config = dict(
    arch='tc_resnet',
    model='CTC audio transcriber',
    dataset='babble in 24 made-up languages, each with its own sounds, syllables and stress or tones, from a formant synthesiser',
    train_examples=39062,
    input='waveform_16khz',
    tokenizer='char',
    vocab_size=55,
    norm='batchnorm',
    hidden_act='relu',
    depths=[4, 9, 4],
    kernel_size=11,
    wave_channels=96,
    wave_strides=[5, 2, 2, 2, 2, 2],
    widths=[96, 144, 208],
    init='kaiming_normal',
    residual_init='none',
    optimizer='normuon',
    muon_scale='match_rms_adamw',
    learning_rate=0.0063,
    momentum=0.95,
    nesterov=True,
    orthogonalizer='newton_schulz_5',
    adamw_lr_other_params=0.0019,
    adaptive_grad_clip=0.02,
    cautious_weight_decay=True,
    max_steps=4200,
    batch_size=128,
    epochs=13.8,
    lr_schedule='cosine',
    final_lr_fraction=0.05,
    warmup_steps=210,
    weight_decay=0.1,
    adamw_weight_decay_other_params=0.05,
)
Rows from block 4, named by matrix and row number. Rows with one number belong to one channel. Each number is 500 + 25 x the weight over its row's rms, rounded and kept within 0 to 999. All counts start at 0. Numbers have three digits each. After the name is the row's rms in percent of the matrix's.
# convs0: first width-11 conv, stride 2 (model.blocks.4.convs.0.weight, 144x96x11), inputs 60-65, a 11 kernel for each
# convs1: second width-11 conv (model.blocks.4.convs.1.weight, 144x144x11, transposed), outputs 60-65, a 11 kernel for each
convs0.46 099:460501513490500513511492530452506498500499516517527513512516516519519548533520483492474477470500506527546535531517505493477476492512523511487486490498509512503506485554528510524514539519540548542526
convs0.47 098:442443451489485481464468529527573486461451449459486498474482485463503508518554519468466531519514481514529515540487481470493512524523503486492471474471496514518501472505497480487484496496493485462461
convs0.48 097:515504488489521494531473497454497529523508531509509499513501496511484515485497467498494491497489485489528503528524531524504474496523475509515541508505488499490466471509497503508489483482468504525488
convs0.49 103:496488513484509518507512516524489500516545560538505505501509465411491500474483486504532555530522572533530531525496497507504504491482526499479492494487497490487467490519525541507495482482497479496520
convs0.50 098:518497468518513500521524511490479533509482484512525506517507489450511498513526496505540500529500517553524533541535492480516512507531528531529549555526498462461480487514554546505426446484500494471489
convs0.51 100:514491488468465474476497476489459508508495502512503506503530521553455469503499510491465466475476504462425419463479500526543515546517471480484509515495482493484527505522521523489489495514494502478459
convs0.52 098:514494482494510495505469488519499531534551534552535501466462455474487500508534492485486487494504509458467468477485484479502522548521499490480487500490489469501497498491480483477484493503500496498496
convs0.53 099:559513553518510486491469507489509474466460456471504509503502487497498524511497503471524492513469532513526535544542528520504508485513494480495490509514533508521495498429455425443442449468490489497500
convs0.54 100:445516536585545535475492474460469478487498507537550554530523516513469484476483493509511512500463496493514521529500473488483479477492505508503475488518536522525535531528514510516499497487497490511507
convs0.55 102:500513525497521515511457475506513493473517540544526513495510495489523547511515492484487509487496476511490506479460458421425435444454495494490502488486482492494486489494506492480479479512481507510546
convs0.56 100:493476468517565556529543529525488446456466509534547543540548532547502506490510487464469460487500472502507487502514496494519501505487473495487505491503502488505453464474477473491506496498497509508537
convs0.57 103:509512506497533471504491490449478541523520517511486496487496521531435481481506503501499527526521541472486491482471450467466512490531511497528536532510504497501494488457475490506496479455483456462462
convs0.58 099:547524524574603546490498467514525501497497477469460475516527528500499493522498523489493473479458476490469475476500497500478486462483491498491481469454490521530502502460491469498487508505539528544540
convs0.59 100:522513526489467449466491476460483444474481513516515515514515514536509530519499502511514505479486485493491498498499515518527512491484443466488509503524520525492508502485488509525550547540515494493493
convs0.60 104:453481458477457467473451468461447520516508485486495505524508516531486483481503497492495494516502465508525517537524521502507526498517499490494500497505483507490494467502502492476459454463477471465449
convs0.61 102:544530530515532561558557507532492564579551548519499483467467469470514478505506510510547531548485512522520481477464490497526503500511510489491470468503510536534517495490491485520521501489481488506557
convs0.62 104:459468498505532554507495424450475519510516503497478498499501504524521533509547551548479511506527493555532531526535503515516518547533516482463468470468482491502507513535517518512517509523528516495470
convs0.63 097:527548534475457420454467504487530468494477492469474487483478486513526525491474508504488492525498534518509487463472492495506543519526484473448475494514513532503505488509497491467463474491503512512502
convs0.64 102:459505470499492529501506522522500452441461446444479490491492475492470460496477504499504510499521515491490511510499491488503486476482504522517520506467472481488522507486453471478513521536523522520500
convs0.65 098:474515492505502476508518564531508518501473485483482489492515513542493511489498481450476465467461504464484495497519517523523516480473467468478518516524527518546515491529526507520549527534492505494518
convs0.66 100:496493462445463453481475485456484544512514519515531534549523518509520506508506507503489479480484477567541513497475492499498505491500475474499519532547533518512512511479515506511510519481458462471457
convs0.67 097:486488473502530518517468483462500503478504523523513490477479459480498488489457493488504483499511484510536552530512505499519518553489494506503515512499492488487467431495515510520520514529507484474480
convs0.68 098:520545547489493520502516519495570486501529532507491479491508495471511539525522493501489495496509508494488519510497472500494516527529511536537503506517536514533495490479470496511484473485515532526531
convs0.69 103:492538481482505525508477439441441513517535547533507496492492498501515507509504513499515516515519517501523501489478487486496505507508490475435433435477487507479499487509501527544539490468469510519530
convs0.70 101:486500530500459433425466453485495505514467476442434427462492520512477449489470495497556534528503507537516486482478480498497485451487523523529536528515508494517519479500494485498478491476536522561553
convs0.71 103:512446424437459433464497532553531472499507506493468474513541541524494495488524510525514508475457466547550510515500527532545522503486493518504545518518501494495475470479484474486489490469441450477490
convs0.72 098:528488496506531507531494492512484467471472435437444473508519526521515493482496512511528515536493503531513510495514504478487491499511462472469481492490480483491529534513517549553528505503469494475479
convs0.73 103:536504518483521533535501491490516450463453477496517502551521536543474476491494494473473454480492502460457461484495505497494491530507544525555494499484492497509497509558536521504505512530490489473496
convs0.74 102:467518508501461520505525495481506493481503533534526488490509515519490505497504512495495479523501461505513493502500509498490475499498541536520508507492485488484482494502503476513528552543524509477493
convs0.75 098:463432499499516450451419455466534506480476490530513480470462478510505487453434448478479502512499489468493494500506505537526517507486476461459503517521507498473458450469486509530527500498487474493504
convs0.76 097:487463467511508496524494513526499474474486484463490486524526534501459468469453471475487475497522531491505498512491495497513495511510448447454468482490490515507524534471463478479474473489517523522520
convs0.77 104:462500493424488506534523525509482519500468460465481474476471506529490502518498489500482478508507509537531495461463485481486486495499502489495489515536552565555553525497494484496505519505515493503503
convs0.78 100:501529535547537507468461459484514505488490475479470501518532513496529506497506506513511523509500479480468472456464474491485485514518534521485483493508502494503490481496482464472522560559518463451466
convs0.79 097:484496472508456529522499487512480515510517504509491500480513495509466456482477474472443438441478471525505531490492483505507510540547535511479477465460460466505519523474496495510476478484508478463449
convs0.80 099:537567531499517517518524533521511464470461509510493482473486476474492476486484472482461461462469501482503510517502507508515510500480504530511502496505471497498503514494484497499503485497493470471487
convs0.81 094:454483505533518528497561530526531474470461459459478509529533519517519518507500496503505511515523536419427394426464482488475496507551473508526521512481475468484494475449455456462486499508519511502472
convs0.82 101:476509511499501474505479477495511501484464486506525485481462472459485484519513519514516535513504471505539514526476502482505490529493507512510502512512518471493481507516502512523515522521506503487485
convs0.83 102:504502512488498547519524485504516463456484486473459439464483493494491494461459477499514528523488517547559557539535515531534512490504510511500490481464458476491501496457482484469444430414434472494540
convs0.84 101:481484454506473479495486510496523466483490506515514515518511488449473481479498483494492506504528512519513470478452466457460448447443533539530497482456486486496485466557533527504516514524520503504525
convs0.85 104:515531517504526559551519539514501511494479506486464464475441467470472476484507513524522508506485494460463471505515514539531504504486477489501505501462481495516534529508489470471438468474517519512516
convs0.86 101:451421439487475504486484480507498504478464478495500497499511519548523520503511476507506512525514497482499520515487462457461479496518487440414427466482503528491466431518499477491501496493453421460522
convs0.87 100:459464442466467448515472469539514493509521517521491494471475485488527510519495501511519470503511497474481482497486495502499499498519490490512511538522513509488475471495521525522504504486502504491481
convs0.88 099:505538508529481492407460477486504483489515552554517473482481498526487500508482499526558548504476481496501489510483507529525511475485526491490479505501533533541533517488511504505486489498495487475504
convs0.89 090:496545487529484499477499487489488547544576550507474486472480462449502491471509504490511492483467498561541514509532515521523500511494489469494475519503522503510520505503488490478494492471456497488514
convs0.90 097:519490508505472439463485502501560511517499485463488476473448436432522502463455466461498481510506525519507487488471484479475495474494501474505508521509502489493486506495482495524525534524520511492487
convs0.91 101:419476486507498505523519493488450502508511509508517518548543535512478490486501518519514524540539526495493517507483482474474469485504523509486487492526509516517506522528507515500496496508551528514514
convs0.92 095:489504488513523485504496496509501512536525513517512508484478461474475493486470460484480495520508521480500529514516515515517512517492441445452468475499476489479472465510481472473466476459475471480462
convs0.93 097:494542566491507469544543580576572490485508540542546513486491500550510479463439494492499496488454431520510519476492503519517500487475484471469463471476481505492503491525506479483487488465477457485456
convs0.94 097:447497481478498524528551504493475464462457472472482509544565549552507534533496495507530525492495505514504501498502499503520512525511555502510475507515521508495471497483500539536538525495508504532543
convs0.95 097:503495511488516474520480535496480503539513523508536506497473499502489506516513511511489489484514507463467467490468473488479499516541442480483483477476489504487486462495503500497495499510492488424415
convs0.96 098:494513512600520459452489489495515484482473440418400438436486486533527517486481457462473503503546536503515504503486495499532539535552507498500525538558545540537520523488499477499487498477460459473499
convs0.97 100:505528533493495495492487450484529439465497488516511515502539523549556566536530515527510509496529558522523517493506526512524520537543493484490506506485485441460413470517526508510494495473512504536526
convs0.98 099:513560533528521514500493488505508509487435445447451425431439441439463468500492458442440443457477486501475508506480495487507485479448476460491515517536508527496480488517562541534515525516494473480501
convs0.99 098:544562544500524489512489513535526499500479475491511489498482500495491453475489502508475491494485477489479481502503502481481479516509458460490526534519516489478475478459459474485501482485495493479479
convs0.100 098:516517514507470488490520495518494492457479491542540519477490512550527503517485520518541544537560554457482482476474464491487500488480490482480498512504508511501488462470490491502511513480506521535532
convs0.101 100:483472482493512523521524519515528501509516528488496482480489479477537514480474503499513516496490452553526549512516503508502497479488493509499465457454438453471463488504492479459458452480493498499495
convs0.102 101:477496449513488468504506496462485478477461463480503530511530532523500471454469483460483499525549547494518529530524519498488517502522452462495496488483462482497532543554527539511520486526525555525532
convs0.103 103:535530519508476480484499507481474469468479495513515515523528523535452469469468486486494502503508523568518521495479467474485504540554457465475496514501501494502517499501489492487497519533559540515498
convs0.104 096:540523503511505499499492523533528525510513511504489482458446469491496470478531520556535546529538522484489493523502509466476448477481523515522499496510518558548553545520522549555553540551522528512496
convs0.105 104:516502478515488500514518507547532523502511506521548521504499520515467499478451433452466528491535475501498484477465492488515534536524461460487498510494503515511530496554540568515509457446474499517520
convs0.106 102:482467500509469480498529564502511513516512495473487482497493525517519527536511505487512529537522519548504480481465508512532516498498437453488525534555510490469513518501508509488480467469450465500510
convs0.107 100:597565515475505477514506496515507487486472504467470480475505489506450449466486503535537511500500487487514509499497502503509494487506480502494475466486505524524547539451475516498495450466468500493502
convs0.108 100:486513491543499498449467475462481467480493512495503507543529536474505498463481487510484524475479486552531516489497493485510491495489535547552515492481500503500522508484479480478512537534525544519522
convs0.109 099:522470534498496505465504480520472482493496499473463468483500508501517497504494517529528516491487480546508485474491498496498489508509478482494488504520527537521516517475487502514491510537541536548533
convs0.110 102:529493477465441483486499461504476560540521489478482482465445447449498508474522557545540494498527530454463479525550543513447479485557507515500512534536556551549528493486495508497477462460460490503490
convs0.111 094:524526530533541542497492489473492452488501511472491502508481514484516479503499496471478447435463489508502510493512528530501499477472469460438452477471484479472472467534511493467478489491527525561535
convs0.112 097:439468460517507484495527522512498520509488463493479498501508508506523512513467452469482500489510494457465474487497490488503514519518409426460460465475469474484481529461470519536525520479489497499524
convs0.113 100:492516511519510518495502514479526487488496506506499507464473452498484523547574553528527505492498495486475494493502487494503496466433509496489503507518520533501517488436439438439482482504511525501507
convs0.114 099:518527494502486482513473480502484509497483484475477482477494527562488503511510511510512507528544536542543536517521475480467476492480553553498505479463486478483498518485479513511551516530529511501465
convs0.115 104:470486501543557511548511475445502435459518526538534512499486518537555519512452482453453480498493514513523525530530521524534530505506476471475477483480501486486480502511490520503522508514512556525492
convs0.116 104:530453506510479564553489538526539471489438443478508479486454469478508511519521522524476462518499502504496496492498486481465488487505493491484506529532524527529514497507516519516513530518482462467479
convs0.117 095:482527487503505508481512510508451457476497493468445448457496499552493532540558537528509530492479480517513515523513513495486506502507512515497508515500517514506494501514512508512516530509532513511518
convs0.118 100:535489505546495511460449458447436508504499500498499506495481492466468443426468476475501500504515553512497496478494486484485482494492518502484464482482493492498539533472472493481482467471447478458451
convs0.119 096:453474472512524495481483498509568480498501500475487485517492502480477464458469487551536565534540515510517489466462484499500508512511508535524527499533542548528518518501498486487485484466481469450459
convs0.120 103:515509537507519546495511488493533544499477473466484484494488478489498512460455458480480483513488511527545549558538531522498493475487454439478478493487481477509509505492497504513535518511513522511507
convs0.121 101:448391494538510517497461494534537523550546538518523525512480469481498531517518479492502499501502511518487491491469486473515514517512459455484515528516503490459449425508486516511510491497480519503514
convs0.122 103:422496531497542481486476515532549488513536511479475492514515496493481500493478506495495497491496512496496504497512489494522526499495467444444474499504500485509513485523530494473481515526524507522513
convs0.123 101:499483446435496508503448500486488498483487494463469466512510535544452470459447479465480463440464506494508490505524560546500507482531525525537529520486497480481480496467520483505496505512519524529488
convs0.124 096:509491538541488459491479505497501477480500474481475501514559558542481479483488496452476445515492514512476503497501501507514509502490473505531564554537500508482517487509500494468487474495501537494510
convs0.125 103:469482481469480517491451493470470509480486488517527543530526489506487529517543540520502494499512509492512498512484498480473478504493511517514514512518497498495517504486518497488486506525522531505497
convs0.126 103:543534501496464497482483482474526509507518519513508506497472464487498497500494468459472472465475474492473484444443453453471490493516493502502500525532539537538546545503500508497511494496485489476486
convs0.127 099:525501490461531458502511550491469515520492464475488514511500515526504505512544528511499485483451428474470488494525527531519524484462517510533506508489507501492487483499511481500497507490499470474460
convs0.128 100:470524528523498500517500483584518473477493466477474467480502482463466477460459456452444442459509525476496511513499496490477465486478478476490500504521512506493532518551517523504518492484468514552561
convs0.129 104:537552501510493534516491496468443466451461497544520507462467473499522513506520484519499524495490475513494481507498506501511465501471525504480472468479507523534496438470477476490513537535534490469458
convs0.130 103:518518499565505492482473502495511473472457475484477511542548520505523553509491459472437475496536545517518510500498525513507483505488483498479509527536527515484467461432483482510505516500482475488460
convs0.131 098:577500536474474443474438470452462448487506521526502495486462449429502516498518505527524525520510493481479475440454453476467481468484501491492498500503493487482481501454470486507483507480504498504490
convs0.132 100:510481449501519574541541485458491484479493515503525507469468501490531509506496494508514533540496494503512496524521493483469484499520510518522512500511531517504494514489505538538551527496497506494522
convs0.133 099:498521550521534534502505512499525527510486479507497502501545511507502522494512494516514522518520514451484483508484485463463470461485509489489504519533525516495477494441433466470469488513521539504515
convs0.134 098:486460491522504492530520538516503534543510496479487469492498468469494507511508490429460467478484512485510504514501495481506482495473492485477479476486494493522545542458472465459474476523514548521516
convs0.135 100:466487485548446489485480529537512494513507503477466491479489498485444465495494499505533536540503486520497532492504482478500504490499496505519497493495509493464442469494504531565509520485451430426441
convs0.136 098:517543460479467465452462450497462498483504481496524526507511515520484498486489501497504496471498494479461460458490483487471472489490505510499505485505500507519500501534508515516510481472482480490465
convs0.137 093:481485534494557489456497526524529453475494524497504485475473470473498517499498468488457505462488488522507526507500491509532521524527513467491481496483483472490501500499509506501504505477469471478500
convs1.46 111:477503506499493503511512505537525511517496518531512471468479479513493483475491525563533490499521527488507498486498525499474466468466466509502512519513490497500522502503501510517510517491491493518510
convs1.47 103:479494505478504534555561530519529515503457477527480455494450501525466478467503526551526452463523549452482488471477486495499498495487486509501516508489469485499493486473466494533532518503502518533535
convs1.48 079:509501501507515465463476506546536452506529490489495505526520502524477492505493504503466491538533512511503490515514542529511489536516508487493488483486480516500482453504529514527512489467517506496483
convs1.49 083:509522513519486491491498500523540521540496480488506497497463471562539503518521494457476543526510522522508497466467464473461483491497530552553539503459467473503534526509481521523508498510501493527547
convs1.50 088:497489500498492479464474524528542495497515527544492450466472481489526528489502518491473494473524516533503455479492519509513516500493518508508503484482493496529554546504471513476474481469491500456490
convs1.51 086:569534497460479502461442493520522485484496482479497493508506494490523497524511517540505494495486480488517518524519496515523519514517531541521532515504498497498488507512505483467478503514529532503519
convs1.52 124:497495554552521488464472485496502510521558548503489512506469469465504496507495506535524468471507497486507531538533503468455448491534508556516493481468475490504521526505514524507512514504527525491541
convs1.53 092:530518524520518525504499501507520509515490496507491456432474496495515472473474478476431456492483491463468458467468465482470466483512494495492492494480452467491525580498514542545511456494523496491505
convs1.54 117:490514515519516489449497512494485502474491520467470501511461449543540497503502513497524482483492445492480465461471495520541513504511475477487478483475484473466468490519493508488495503491523563522473
convs1.55 090:443473482459466459467469498505501474507503561523503467507501498502544538507501506515498489477465455519514515502502468473491492490511503527522492477459472454475490495509464505511461492484474488511524
convs1.56 107:461519538529509496514534530536502512488480469468468496486507502478497489469484488471441460512522499542530507483493493493499477471495457485499511516509484493519532525554552536506495504497506530520471
convs1.57 095:495487484504506513515500489490479540516491469489451506488456509546535515488444434436477491509472441492529512453467484460450452487489531532481471503504520505492496495566534523505531543515505493470452
convs1.58 103:514523534529509487490480503504512508488512529495482525525494503484521530506509517522525515465450467511519516507481483490478473468479489484482474492499483465461473478517554536501480481477499490487508
convs1.59 110:490502500528495471496535531506448516504521550502477527506468517541500485498461488507485474486482497501502517500486488497482483514502469492506503482491511495495501506496496519527533511451428435500514
convs1.60 118:491486512513507510511506534532523495507536538516511472455487483503452459473488494500540567536502487533512500509521535533500471462473499470467472484491497482462465506506515522532516494449423447489491
convs1.61 107:465480477487507516507494469471491492469462482476497463473522521502495514513506496510503482512513520550534549553545535508486473490469523499483500526547534509506481463491496504511503455427454487497490
convs1.62 097:529500506542530495512493496504519523490500524500422468524520501518473492551559558542509493512494479425428448447455484495515510507502535512507498492479492492505498512433473461455443473503510515523514
convs1.63 109:542505491481492494509495483477470488490508494505480447519558491468492517527517505497493526517516530519502511500481471487487501498493519482502508506527502483484485507498505501520488490525513501524517
convs1.64 097:489514513509494531497498519511508472486496479448476498504525518491540540554537513514500491508537546492487485497500496478483481481477495509519495494492484509512511512473489498521529528493502521517492
convs1.65 094:476504477472497523550531488490473519508479492500486484524513519516535518497521554570557510500520527469491510489534514507484476489497474466486504501487493504508499463501503511489474471495529555508502
convs1.66 104:499498484501501526554566531515524507498510504471491498483524566521489496479464473490476461449472492499507504476487508507513516494474498510508516536553548527509497475513520496499513503522541507495501
convs1.67 090:481463455497479516492520526513499551558523525502499554513485526503507498501498494491474462471499476485464464483493512515516513527471466496502488513518540535575559562514492523530563584542468441433464
convs1.68 078:468476488491476470462474478482487527528487480519522491460475530491550511510520516516482478491516528512512513524508488500505499489476463479515506486499513540518496489489475491473429461481485483455487
convs1.69 106:470546525506531510516518513498479533548502507507509559506449516481553522534513450460542553543465453520489483498504483505516497510523482507512513501505527500526522506484488470491489517560547503478508
convs1.70 098:533567504509512490501507494496490526570489495509479463482472513522528498492511508468450426450495495477490489473487479473476462465460500491500491519526492488507506496450490548513521500477481503533524
convs1.71 115:523489507488483499534539533492468477485510480520563539505511518507507485474480470460486512503507528519521507496487492511505495491512491475504469465471494502503487493490491501511496493502519527484454
convs1.72 096:483513512497471455480492506504497489485504477480494520492466473484531535498532533519485440444470502472500511500467466477469438465475480492494508499500497475502491490491508507496500479502498489487492
convs1.73 093:483492495494500504487475455502509482481516476471485490480491505515481443466479456486485507490450486469492502512547524515520535544508468459478504496492469480467467443527539500500492490491501501503492
convs1.74 107:478501526541501482485504469457449437470493499486470527509501509502520523528471452463488506493450451534520518524525500492486482492495528516519508472469478495519515531486505495484489459450470456512514
convs1.75 093:517524526529505488474482466474496503507505519502487530519505508455514502503546524475474497545507506499490515500505493511525561550548518532532510500461486503530534508526505508509489478502529533501506
convs1.76 113:519528507482471460484523525495478497491500481479470471469481502499504507493489498508497482475494514510507503502502510511516510522538477466447449480498478419398449487521503505509525501469449462455463
convs1.77 107:508539520515492480504505472481493502500481475473479517524520512492528543560535502493508523520496490495486474466492526515501520527504542507465487510523498465472498516482494460470475492492514511520525
convs1.78 110:540483495489463477486493490487505494465466460510499486460505476489505507492472519552547524488471494501498474489509539550509504503475503546531496466467472511501477482514536517529533529522510528489430
convs1.79 105:483518572520490479491498506519532534502511487479492475437508507523513504495492463460455474473510538482493512533542548520501501509486524481494511498508489468507524490498498503526499508502493501498478
convs1.80 103:486495486469492508483476490501500531548524517515527521504523525487509479497493495502506509528513500501495481500479470502520506493511546493481496500495488476455447490474510484463500515457454472466474
convs1.81 095:500511523487477500494504511499505507507493507538551509516475443438495507503517502478493483498495456502499511501510526510519524506502474474471474487497518528489472469511501489489463479468482491493494
convs1.82 103:482519526517491481494495506511511511528501469491464459481538539470484503516490471446454512555548518529513516529515487508543532518472495502481465479483490482497455462508500512520505491482498526518488
convs1.83 109:468480482524547529503484448437450495505501471463493491532510512463487470477520520498499524493512526484466457458501506446441457459455494497536529510527513515524524484503493507506535544565526471485499
convs1.84 106:479470471495494500503513521513510502527527484454483530546519496512502487519517462462504569517488467458453438453481503497490489484469527492508528522519518501486499508496483471493526535505474475504521
convs1.85 108:498519554512494464470489517508505447515516474470509543499500499478522498498507538491428461519571545495488491500523502534554568537501542491462464490489486505527490503486474488498506451486542579536518
convs1.86 112:520504504522516497507502465491499514492504513495443441489525505487521509525538533494495529494485495487500517495483478490484477496502492520493503518519511498522484496469461512507478491507511493492481
convs1.87 092:494522519502468460489504522512509448475501522507456468480494501478553536500528530485472480513555543495491493478475521524518511504478520506502482476494530505519530562463455498517535582599521475468493
convs1.88 117:486463479524553544513516514487509479495503521515487498516503481517481500524524494481514500450436431512530534515483489517509515514504495518526505502496488490498481479505497522513505500492486497489514
convs1.89 098:493502506525530506494495510502487505505504499515507494527505470477522520526506509494475495504486448482487513519522525545532530531525493502523520492508510501486496507470474485501501512532526521499464
convs1.90 103:511499466445442446464478486502522506483459472482464485525544534512496475460487512506485486492483462511501494503490502505509506511504449478495497472456462478476469479487490494488461461483511509500496
convs1.91 105:486489532532535560511490513490441493493507492493466519537523507527486488499528539520499543537524491505495507531535533515475482500527559522472472495486475481464494503506491477471443458482506550530525
convs1.92 103:499450450476478520567569541499466486504492478499479461498498496488494525517511491480473479475497497512492473457463466495501486481496450481513514531540522513499496497519495476474480488489494503517522
convs1.93 102:535483453446450495500492526527542499498502500523508449516534491456483476489535516499505516490514540514488484479490483468480486471470414444480485474465430476490515524501494465476466452460481480505509
convs1.94 083:499546545499484513543553518496485526517493497539480445510515497533483477495525545531561510456474507505502506479485507508497478498506499508491474506501488505502516530484473514510507485519535510482474
convs1.95 097:480477491510511504501500492508484426475485533517489516502469534544497488470484504522509472475502503477469501509511490512510500496507492525497510503481474479496501491465481503500505463460508509477496
convs1.96 100:527520510521490514532528527500482504508507520458460519609567503513521516506494474454466505520510470501511482488498535550543524498484491493489473491489488491495486499487477525512496509511484491496504
convs1.97 099:494510524516537521508487493470482485511501502509496500485481525565514521495473466475487523480489481544545516517515522540528536515518540495497487490482475457436463502495495513536523508532525494496512
convs1.98 099:513509494500521493487519520513510512503484469471476478544552504514507520534520486458465485476497476444483483470491500517515539553560482489475442459486492494493498509520518495470480516543501502499493
convs1.99 102:506517488497513523544508529518508510528494512468497501505492478459491498527524499519531522521497487481501509524536521511518490478476497495516547532492490520549513534471493498478508511507502517514500
convs1.100 094:522506495513520523506505494488527489526511506499523511454492541522497490510497480501490492497493514526521503512501488468468470471498466473474482482504495499514511489480477468477492489494503497498478
convs1.101 096:487479487510516480473502504465457497494513515513518520534494452482510542509506508482503508509506501490509532504485464457452490524529520521496515517483474510534530521502486502512526536495476509509534
convs1.102 110:492485490517519516501442443495495506501524523516479503492479493533519529510484526542517472484509515473467482494495496518506533529536497506498477470466463467485510520496509518528503484481460486510517
convs1.103 129:525515511500511518502485460462458487496501517518537525471511500498503486484507550528468422467501511481489504497500533520508527550556518486470473491519549529531528535531513492503536603605549505502519
convs1.104 097:491487457408449516530550560551514508497487466489517481464513494463535525499465471510520481505519499491484456462489472458481476490529468487490480483496519514520499497534550506465488517533515518518513
convs1.105 106:464504474504479493524521523494462473512503502493493500488477504475490512501496447459400472507499486470486477488499514525505511516525508499499491527528522530530497464521542512515516510510533535505451
convs1.106 092:511516526527506501475501491493527496500492494506494481509491461477540544500525516482512519516476490481478511513511497489459468491498482478492500497518541520492487482526517516493491483552507485499491
convs1.107 086:542502510517505499448443459484493548516492461486512494502503527540526530511499493473494534503477465526500494497522539494489480516512526525497477488495467462478503521461482496470477513496475498496485
convs1.108 108:493476477501529514496469466494481489506502528513445471554495455469521514510496456443466469510510489482477469489505498506512508507534542503497479475472480477461460488488513523505480477489506517523517
convs1.109 099:484464465460477485451462465463466512505479497496461471495509478500505493510512492473482480503510521504505502503518527495494490496507482488484488494480476458476480474477496527549528516557562536521505
convs1.110 090:500531519532532524506509498468476494491495498467499497508528525526510479485479470444443490536540524498478477499500503508529498494465531498496491458417435466487501547464514515547540512504511540547542
convs1.111 092:485488479487496499483496501467461518519522521496475484509490493521476463464475482471481517527498488463484495517537527518502502529539488469492493480478464468474522520499473465516535530536521501476517
convs1.112 088:495501504486477499491476414472507490488471504538497473472508494480513491468500503497509481466492488523490526536533535531538532532525490499504503510472461448460492492466470505533539524528530483468466
convs1.113 091:483470473508531507492476486477465503533514501501458473458423475545503500480492509537501470491522513487528506468454461497484497499516532494508503525501483480439470499493490494464516539509514495515510
convs1.114 098:499529518500467506515499472500503474493489499485494495469531560518509495516488442462477494503536477462505477453476500503493512489492498508541498496478467451450478513459463484478474488492481521524506
convs1.115 087:490516498524491479517514535548511486487477519523504468474509537512507512510488502515532515471489543489518507489532512470462482484486495502527522498516504514527535527501515502478499518505510499495513
convs1.116 104:501489511504480481516521521541520490470523518467450489501449495511510502530486454466482459504446515491518500495522545519501498527507520534504516511536507512527516499498518507500520519509506536516520
convs1.117 084:457498470447476487502523532534595511510516518521486476483474483486520521519525511473474473462478501481465479499498512504519504512528496486486475471451444459469479497513520512506500488467475474472478
convs1.118 099:537542514483479495493470472502514517511509471456447510549527524523481510514477464485502481478487493535529504501508512504517533531529490466479485477456435449480523544502504505508529506511530533526501
convs1.119 111:493496506528476462487519523499462525552517506491462434480530559526496477493487459438469462485489498484461462484500508475477496522550534529495481465480492475459444477479508519522527551539513505465455
convs1.120 096:468462508531537523507472488491468465483488547517467466498519507505499506533552530504462456472489473542539548557546535528536487448497469529523509525513502482470454484502502503483479492497507512522532
convs1.121 091:526537502481469471500499498512504499498478513510500497513494488491542534533534510505508528520492499488465466474485517554556547527531498524507479479447476487478490491474466471461437480529571550526516
convs1.122 105:503519538539491525494480530516490512473475518549516480570547475485527517524524521522501492456464504529491494516520524486511497494518521496492504525505516505475503540528494525535528507469488551507481
convs1.123 095:514502505504523506500484524543507485514524520518493543550534508503490478500545526535505456499491482493505498522520465480490504518546506539534554513481510508511522523485539498449461459477499505496526
convs1.124 090:504526512499489528508495517525526479490473482480487499534544546488493466456471465472486495504518505493537540542534544542545565528510511528509499497492524540518514501512498522511519500513548519486486
convs1.125 100:485518527506516502504494469481526517502487505521490456524534492504523540514476458484492505524501498559579568550542539541519485476479476481485521510497489515503517528527541534536525488477509518532504
convs1.126 109:468471471477476483506503521494475514521510490498519508513495503523539530524482453420443459467499522492504522505486506516523545516509528504506512499513505500472480507509491503435437475470466460473475
convs1.127 105:489510509518499467445440453486500506531507490496482473507537525454503502488498472466487501456453492552571580551555527504469431433447523523534490476484465468485526547487507523511490512523501522512520
convs1.128 114:541546524490478469481479423442513503495499499500506480498506497511492499499511503480472493509491516510516519500489484471446459476498494491499499490484460460466458451526516520494459452484500504525524
convs1.129 087:499498478494513508518517517485496495522520509486512511481499523530496525510486477492502482480469455507478470501517524501503500452479511491487493496483498502507488501519540544490467441463452497498496
convs1.130 098:494494516523471468502518527504490517507504523556539519486479488481467466472476425465529551524529521471471499508485491494492501480483535507488497491502527514473486500506516536528518454461480508497503
convs1.131 094:520524506495491476473503502513509480498475509477461479513478489538524508492499502522548496499494460493496489505506494493499477440443467492512500490503499508467447434501501507509511519513505508519531
convs1.132 110:493505520520514461479489481481513482488515506506531572529455507530496508519547490496506488521501530515530542512500463481508540569540478523524534499479485498517514504488510528514529511504494464492543
convs1.133 086:503514495455464467499519491475482477452462470471474495524503476487518496494480463474536554522501481550510510503523524507480455477480424433463463473481525493484505546462474502511517470492509521505467
convs1.134 096:456494498476497535519527537507471490496495480461514491491475466471513514499501483469474494523541513503510511521497482460435457501511486470457484493480500502492486479507485476478481495493518529526523
convs1.135 089:495487517544568522510494487498476536511485520506481463501479510511491459486514485483479483493488495476492480498529508481492486484481451481519508512576553508463469497513484494503539542532518503494484
convs1.136 115:515515491515513504497477485496497525520520511504480450454513556539517495505519517483472490499481484459496511515494466470479470480507515482462463459483491494493496517505509494476458471518514510531552
convs1.137 092:503507515504512487465467495484467493498481502495475529567534509498512515518488489487490499492484497497501476494502526533534502496473503506495489479472493530522540547470480493475483468487492513513491